A small masked image model, trained from scratch.
Data: trained on single printed letters, digits and signs in grey, bent and noisy, 98750 training examples.
Rows from block 5, named by matrix and row number. Rows with one number belong to one attention dimension. Each number is 500 + 50 x the weight over the matrix's rms, rounded and kept within 0 to 999. All counts start at 0. Numbers have three digits each.
# q: attention query (model.blocks.5.attn.q.weight, 128x128), inputs 0-127
# k: attention key (model.blocks.5.attn.k.weight, 128x128), inputs 0-127
q.62:476519440478561473427505476477473504573461507460492534588470520460545513571485536495454469559528448569571451517493435497551481535501491544508519520500504457404543522506480518435476452510518494482524469512501490509583456504438470524518500532518466460400490432568574505539470582542592496463495507530622499482511451494551551455522438526487477416584552453562489536460418496490415522420493
q.63:521470437467479574444460406524572465442496594546450443422448408491547474605559546492533528523522501514563511507523479467476534541577482468512482463482511490447486489533566482519522552449490542582480534408459563459462583429480461481478559539575434509515523486518489536453559439533490524512502553494504573464433548522519590501530428411557561524430508527495378500548376499543489530483569
q.64:393458488482537488467488505529487450522549502528502498477493510513521533406409419538402471560522505472529574493516578527546374589460449589518457456534522463428412501440460498539484528601486541487497467431410416533481479489487487532539445453514537464525516571527559426506519584521602577471544525511544536548515476519481502528519492531451555348474437457525468569447442513526418527498436
q.65:547444560462492555500538517605541563548531433511442512472512435531491549501497511474518532506518475484480496535501510487493579499532488415458481520547506600538470424509518453493517534514462501558551541424472504589453438547494526502555547475466506546413499454472464501585478477518556438501589494581470500531484517422397504476504546509466515550470511538453503443456523536515454405500569
q.66:466579487461478408563548501428415452423592534530468528496458590410569441473496522484467562434501576464540550564513488398542443555506411452512454504507439505495391492524552515538467546482496531455505555452543515513544484537449490536485454474532454526570490462552523527529500471463500545441455511453536523459527432451575621572512506491569504673493516597422598474488520519500484482491481
q.67:406445475491441473570441513479426496539512567398396448625493613572490498643481438450494514496560571505528549467534517542518559434462495427542443468452550574557497443512457493462482482479463479512452520462504505491432498550486427483512482473574468463419455534453435565542515517393480426521548511527457479520475560530454429450506492458497501508541421448515524553485437470506449583522495
q.68:356440520485529456436488521557460543505606435543494487505461523435504493410500573514553439540499524492508508563492568540513526454558430423441540552478432574360461602477438531470435559508540461572444421586488503492478503521462473446472514456578470511389514461551530465526470552473526515501586570486492509510477436509473562504510537453538440461485522479625478562499487607497445537522442
q.69:494475528546473518535540504432470432526532489601480452504383414522453474458410528433424483543560568489483423539575599538526426476472499463480549474548482560453563503529562435423476553512504516488551486573433528505580541522504468565441449514491479463546462456586487497507604506540496489511522508481490525527475497434559535468548526422502511535447472540537536428532426502498527380495510
q.70:511465534471454459536530513530545434431490562544430469518532393460441462507478511459511627539433463544507518492522542494443489520488445506534589477509479615522436515520501464567526479529426487522478474515459406517561508524462461571470567461512489613459546497473540480450418477578476442480615520528521431548524429489568500436496530553493546493478565518497472509391447523591467486570496
q.71:526404493467563574465510451534547494532522516420509576508516551488537511426510571441426493498494449520494438571401581494631568563448535480508529495503556430480554485481449560485544504520456489578535405460516537541465462500407470556580571480587557489482498570555584535499478537465542459551505551430486524513466448412486548523496510478541477492497565455524547477399482481429440459572513
q.72:535538478541647501458494524521503570404563500528484495525428495454431433448426311509567452450419514396536542479444494520419426481513474506545505484561539525578449488596527565545489487490550511584606424397491496537501505512546594549406525519587475490405456478601467473545467575467461502496495477370458452547498487480516503460439485563486467601568548562483485480457420539458458464427490
q.73:438502461505502447483509439554519522602528551486478530384490573440555580437502588537548564455579476524518518538604553488442499427493495535435486471481440507394489567495481596531510490558504488504399469455499541607594541524469488426455489538513491385504449543431522497484571447480402570407461543530442596512557586516494508415501567550523465506445452490500434458511519440439476470487502
q.74:479488469552606503464603489523485460471608510530413433471482439461554530523506450565445510605562513498526511523409577498508510390462491432581495474533531505508519479423404477555521626440502508386434620451466527485592581532576485454435453493428523451500569482473589558535564484581483656434519456478442528469515471602470521570553457492471444497453444493479596556442549469524458496496492
q.75:367429464507511504452499542439444437528502601414515526581452551487506439514443618471496507521461491588498469557452449394473516542482449450503516538516398616502495573542512483496544556502440553453407527501399517487496480509568497449536536510559400540470481420438497508547526507450508544539474470459517507458551415479529517523494542532511494588478508546453521600584475488559545502571442
q.76:533483523586530512522478448403446498500482496540520591498376582499481467569528548424515533514586545401482455517587533497565569463517470444546403515488557599573502514557591489403515519482431380471540501414473514590552503618442447516529561481452425523486499455533483530582418474499539463514436421570550489452448556473482517510496476595438446478458438588548441462543445518475569408591538
q.77:428490545580483462461504479624478384496585460537437547484571387473408580464618478524467510489431467531482555556469518513461512481510539545408572496534549507536434445479459410578504411492513513500507526579477544554484424539468593473503560387548510524463528532475627481416482512581458445501545490489612404576479488492533416508524523543536487487486607490510544508521530489514522512505601
q.78:417547570445561435465441533512533460534506485578531447454663524607556545428525407512476464485532622516466483531515555525480537466525446387543506545501597582473538549468482441478472534561534491432452564382528555494548442524510478522511438523513550423561490579503519527458465486523531462387492577486457556439415480498512556491534525546501520514484583521543439482528547527397471453535475
q.79:629548405545470529462580470563436519417492507493522422382398462423608420626442479504552538520591534439534515501491531543526474507459483552542513461601579510503577405412486468571575476511427413502566428542517538549461476484424533586516470506513522476494488511546442475406468454517509527541473444457472446491431461604364420487566623526451454442526485517580523503383491588544375522505467
q.80:444485444504532483533417432534543567521562498522509477468480541512544504533528527421586557440489552417480493413604527504498470540508385518510607564476507500479499505481420463450548456469435579508548503506461500481447596523452455504586551509511505419556401453532475483522531500425512552451498431480553533470452502513534498544487481571473584526503511439528549453453514526484498485559583
q.81:451482528614467551419438476463535551506485456416540486423537438477550488460503515364485535548477534590493540486506415559517495524520516533537526434414510444570505465462495546555535518590556406507513574496515464464484451524515440509486455508499500496627475576454541458417446511542452470450474440439454577538476451476462550479490547451449439497471531471475467668550503482518514521478456
q.82:475558524459442454479440460516455515532507569453414513627476473481541597490499470462496513544528445478567450509516491489635534425544475523545535488464525535517424572495578446539551524489561458600421436439538457511461409516563532440471531508421565470404363501517526505545565565486564491492436517481572373511476466538543624542467437535418446499601579616485486475472440441456422452388596
q.83:555550410541637574417508457447517548462498511465436519574477542513522455459549489452528533525506422545527461569465480467506562484537555464448542478588519455449510520520583462488520525364428510533539460477534571471481454543523601482420486460522538480528450565527486502415517478540457485443455501418482492416520485515398502577511427504400531568422608515448538527519515519515495425452501
q.84:485533543476467395464494499451468604491543521437423490474473550503489446598507544458491452531446500525570511530522472506528559591587512569523532557522527589466530494491500473503553509522466477537432488504498498504517484476376464396536514509546493463510517412481535549413541563425466454507456587512509500411446504488452520554604470463438493494444544477483486495532434655490484488445496
q.85:546508509427600433520545482525523404453475533367508526541525502516467529504545386476520498485543503570534466497456534428516489490487462518534473511525508477448517402523420471538495501443545458519574499471571530510593453480439565498477589406432475497465496489513469451520500497472495492543507578518408475507600475496469441514537493468525491439552522597493437537541463488529500471519536
q.86:513459505451512531407524606566490469446529538458534517508437491505516490492455467535511537462609456564477454490475419519569515509507516522482507519474470476492469466480535467535534567509428564519402454479480553484495514482560582404585469587384481454445382393544585450545484413563558399499484462441509576491475515508448550476497488571451498569500459500579559521517504576521521556457544
k.62:523523433496451529465481538564585421427400504516503493568489496455537534605489427447504553581493488537494526451587479478472631499488430490469567459442522562574482468428476522515562443420500564488555508467565500572508379444514446408518545475507445524576507506466522515471533646586462468556502554615449506483479457465523580502473489505583486473567422421383511505478543467490514452517451
k.63:545424583541415479612508518545432467436550544523561531529487477508473465504503434483442572387575469479448497481469459487541405519459398519511586542529502481505543481463515513488515485544523548396439579412442483537542532546458542541516577443387490562582491526475474494499569557509493428514530415492520536533503473577450459458450549490531514551511520414501509472591527537520482451494467
k.64:495542498485463403555426468531424535459466533496408445569450555382505565515426525490483524506558452561514504457561622583463491595510539459508519397472492465567489487587494515498605470447484556547456469466525477499479557436516535522511420555508444505464519417519538583437584517512519485472569435418422435520488566524471480556555493509527481485506417582418427460490612477518539460470461
k.65:479431468496524465483483447519503444446472451457449495494562523537524532480522491501498552429567490530549557456490542500503438439469462544524542527481483497506510484575466479492493495514460472524468525496512460497493538453474603520481550581556489453575569445473519518592531566451429516528492543546500477457497450553507517448503433529478474503413517521577488508416481484450449445447465
k.66:584507497493431559535478439493434524604428498613588612499477510593444483481496478517506464516496435418463462524522520505467532543479524492466482487493576445571534460490555384486547407469570430499461514526386533463432496498499576542420564545538531537519467524453557471585539582549574537494470545481520399518428614462548438461468494513534520446536483473509547475576494490520547466459519
k.67:420434512487436515454516495589472562550518486500430514486487501523488486556379384583567638431585496534489529446502483419474497481607510401524521499458495532492556593550515447466527593541443504421570594461383496461397409525449464451549543388477471499551461463515487498572499524473434498541460490502529542522505538534477441440480509566516532493537492543558522509491476502496502455438479
k.68:587556483562524502512512489504445436582493483476471529487412422519459476539452464504471541466552515544440424518519531475444472510475487570485480480562432546525457510532477513452548540529483555565568522449516605466599495544431472475497490488541369437542515569518560499530513543537424546487484505442431461476551563529500468411471483539447591471586516594477501459521612455576564439564464
k.69:511523445513494410492428502551548500431500474542510463582595529540474488542496514465444517464493577494410479475490550525453453417618465503516502435543452480449434528502501507426517398455482469470441424454534539564438483496545457529533585514524500449435569537423557477517479536378551550495514539520600470565480465472423500482560486548571483478492487560532564478587610512541509481507469
k.70:477490511458451502469501466518547497530511495432504541571562477533571560492401486497518565501462494520480454587528658467484490510508494507472512488492496539593507637606526569550539537428448453507545499515484479463523527469574476553507499467622465422497481443448518541511571495555484600424475436453514514499457473461447505501481513494484571502403549452481529469456564540528455517491502
k.71:503566396458446527494462517526464470414506488430468430548487485577410504599568439556408505481489521516466534448417490537512483511464480507488556565560508506530437498455458447457534529502503489528532546484522532463488465515446577484509558464507457455538534437481580598447467557513389453543540521492455487525589516498527561517489480458463523491518527599505510509488470442540446477451481
k.72:506518539487469475534462520546549397545565448502519509477551496511469486483622562505419620564453401587513410443525531477561522529485456534462394447517536454432499495479570440520447544487538458596460520437497513529459470469553467499482496470517515452550465529539394495576464475539486578412471619474547489530426523498516447497406571569520524501413462540480436488516426475501521505463626
k.73:433485511536485592553536514492482452463559529543513469439425438463497521411423465473486491450540543519440483541486438474510439654545424543489515507548512569492577394568521473416479461539513553509513475534531457459525529495532431566391518560529464578438490490578472459429506518489522641622527443502578473576533450505469429461562493473509385490536494456493501501518504478549468434382524
k.74:533449449558468443582432561496498568533585452523600563480509534448518514423521500501568558452521466448499458462519486455543533497491463468480487411434452533567543438499512475510599452532494623461493527480441571481548453437447444519554512504506465532474563470527461556454492456468460476552472471547539436462433593559482503522553456498471516503537465392436485582530557520454616479576559
k.75:519424441526493520498522524514496453593445443512532454658439431559421495416379413501525486534550532542539476541514528500395511490486483447585570488479561418556534480378469427504514510573483548465507525484427569460521539549399444536544564448504459486425445472417574524556518540573443534428468479504540424452554532566467491440530528535411547504501467444564563527530472501542506501520463
k.76:470551560584437538552705511487518423447558557415514539539454490567523524464561455477498446423550472454568492495530525524503554446554554549510529451512486486389481383460455504476502481576534430455542595519465470491359433428529492460511490467389533490446561438467486486526569530480513496444468588538593495452435412522531521429481540544589550387495476505468514470486530451528449460501465
k.77:424581469464472519508539556497505486445535429469504461474502551534491521524476459437517532547389611459441531577548536559511474507501489463466519462601425587557542530586489439556608545401445547576526460555458506369556546535538471509407557445501402408521442532497499456548422416549386535443480529466482469551490462512368519499495405495512531424463471543504525526608531436485492497484495
k.78:550433582468505470557487475580497523462527590506537454491539462498460544454582486491533529448577474487506547467452442516415457503483523461511474406580405550473631433465466489537519558481579512477439487469474490426476485468518522496462517538489531561397512510607501516495370565526509497529406464583524572458518501481484547510444455457513581533583450503532531579531525539460535522435426
k.79:388496503554423456479541428520538442451493479507496572467477564432473512484565594543495491441499428401586419461547554556474562584537432506535445449539473559494455508468473554537556490540524457462574543519565492542524512403458559519516618576563507543608521485466568480418498472473400490471585428554476517590498562478488582518354560589510463498519490375493391588468521362429604432558476
k.80:423493468422532559532498496468468464448531423398527450554554539498546605518543536529471548466449449482549544467418476484474491560512533474494540524502589516511506426568502559611499481495516515507522537402430525483468563497484493607438501533553482511543471544510488484545411445524460431524571554448480528495450515476395521516510470483526497559464528507517553396407512606436516525523506
k.81:589495502509511513540588511518503545515457460548500477530482599480449493561582463490527504519558581532474485452483447554447467605563539513448495554524542476477529524521406505419500494481522517420542463525527521494480512467466523455446499464471496466437507475516437426503504482556492505581471502484524491529564526621496533540544472510419518480509503546474469466526487493501431489494522
k.82:494542522524484521546403541464508580447573558512548512565521484589392381512558525510545535542532500614416550491483516470457453464483455538469470459469576526419450551548492466586414446509565426478484543395429545569568480547516468493474566528583469439475502518506551468529459464469402471471467536534555431460453451522569539541483547520464467472495416494505564498544512522495518474513408
k.83:545479447489450532510554488507562453452484441519495404484515581527474495539573457638468610539419441550526480528504503551542536473540552510466443417506473394500470465466478520471431452503549576520495482516562475427523479570555443501485537404495485485410453541514507391514524478483464500440462570522479546506653531445388539464517595534496500513520431494547462611537504523579444508460422
k.84:482455585469521536543508504456383559448518463477513367570492354479463512440589524546521612450518491523517463407558500521473477578536413496509463527511450462440532502459521560539499486503429576500454532573433524508413518526506543539479504572536508490508506576476515523472480485556443519498508533461433465481491559463544517475504431512480534512514487498474570570448468489489409466534458
k.85:513459491493489545555481553509549453479452476591504530425506496461504474490531536487614472499461405498470533487514578550468528455444460476534407439463532494535524548449569461478512469565483548567436507603479467486558477468432530490481485508531434422515527486544440499504528478550561561597442471548485459442434469449553543502565512521410485536479513473477522550485440523483564447575452
k.86:469457408470486554508568550473484471507488491505501468491527480552495475541603547523497484557511447526571426408437419484596558504497420477431575529499551582571536512431538552456452439451515533520449546496540505531502461467508479505540416568328525529503523580598533517480510449475445524417510548432551460472533571559436531510439477499529512566503450420516501565541427541492486533500452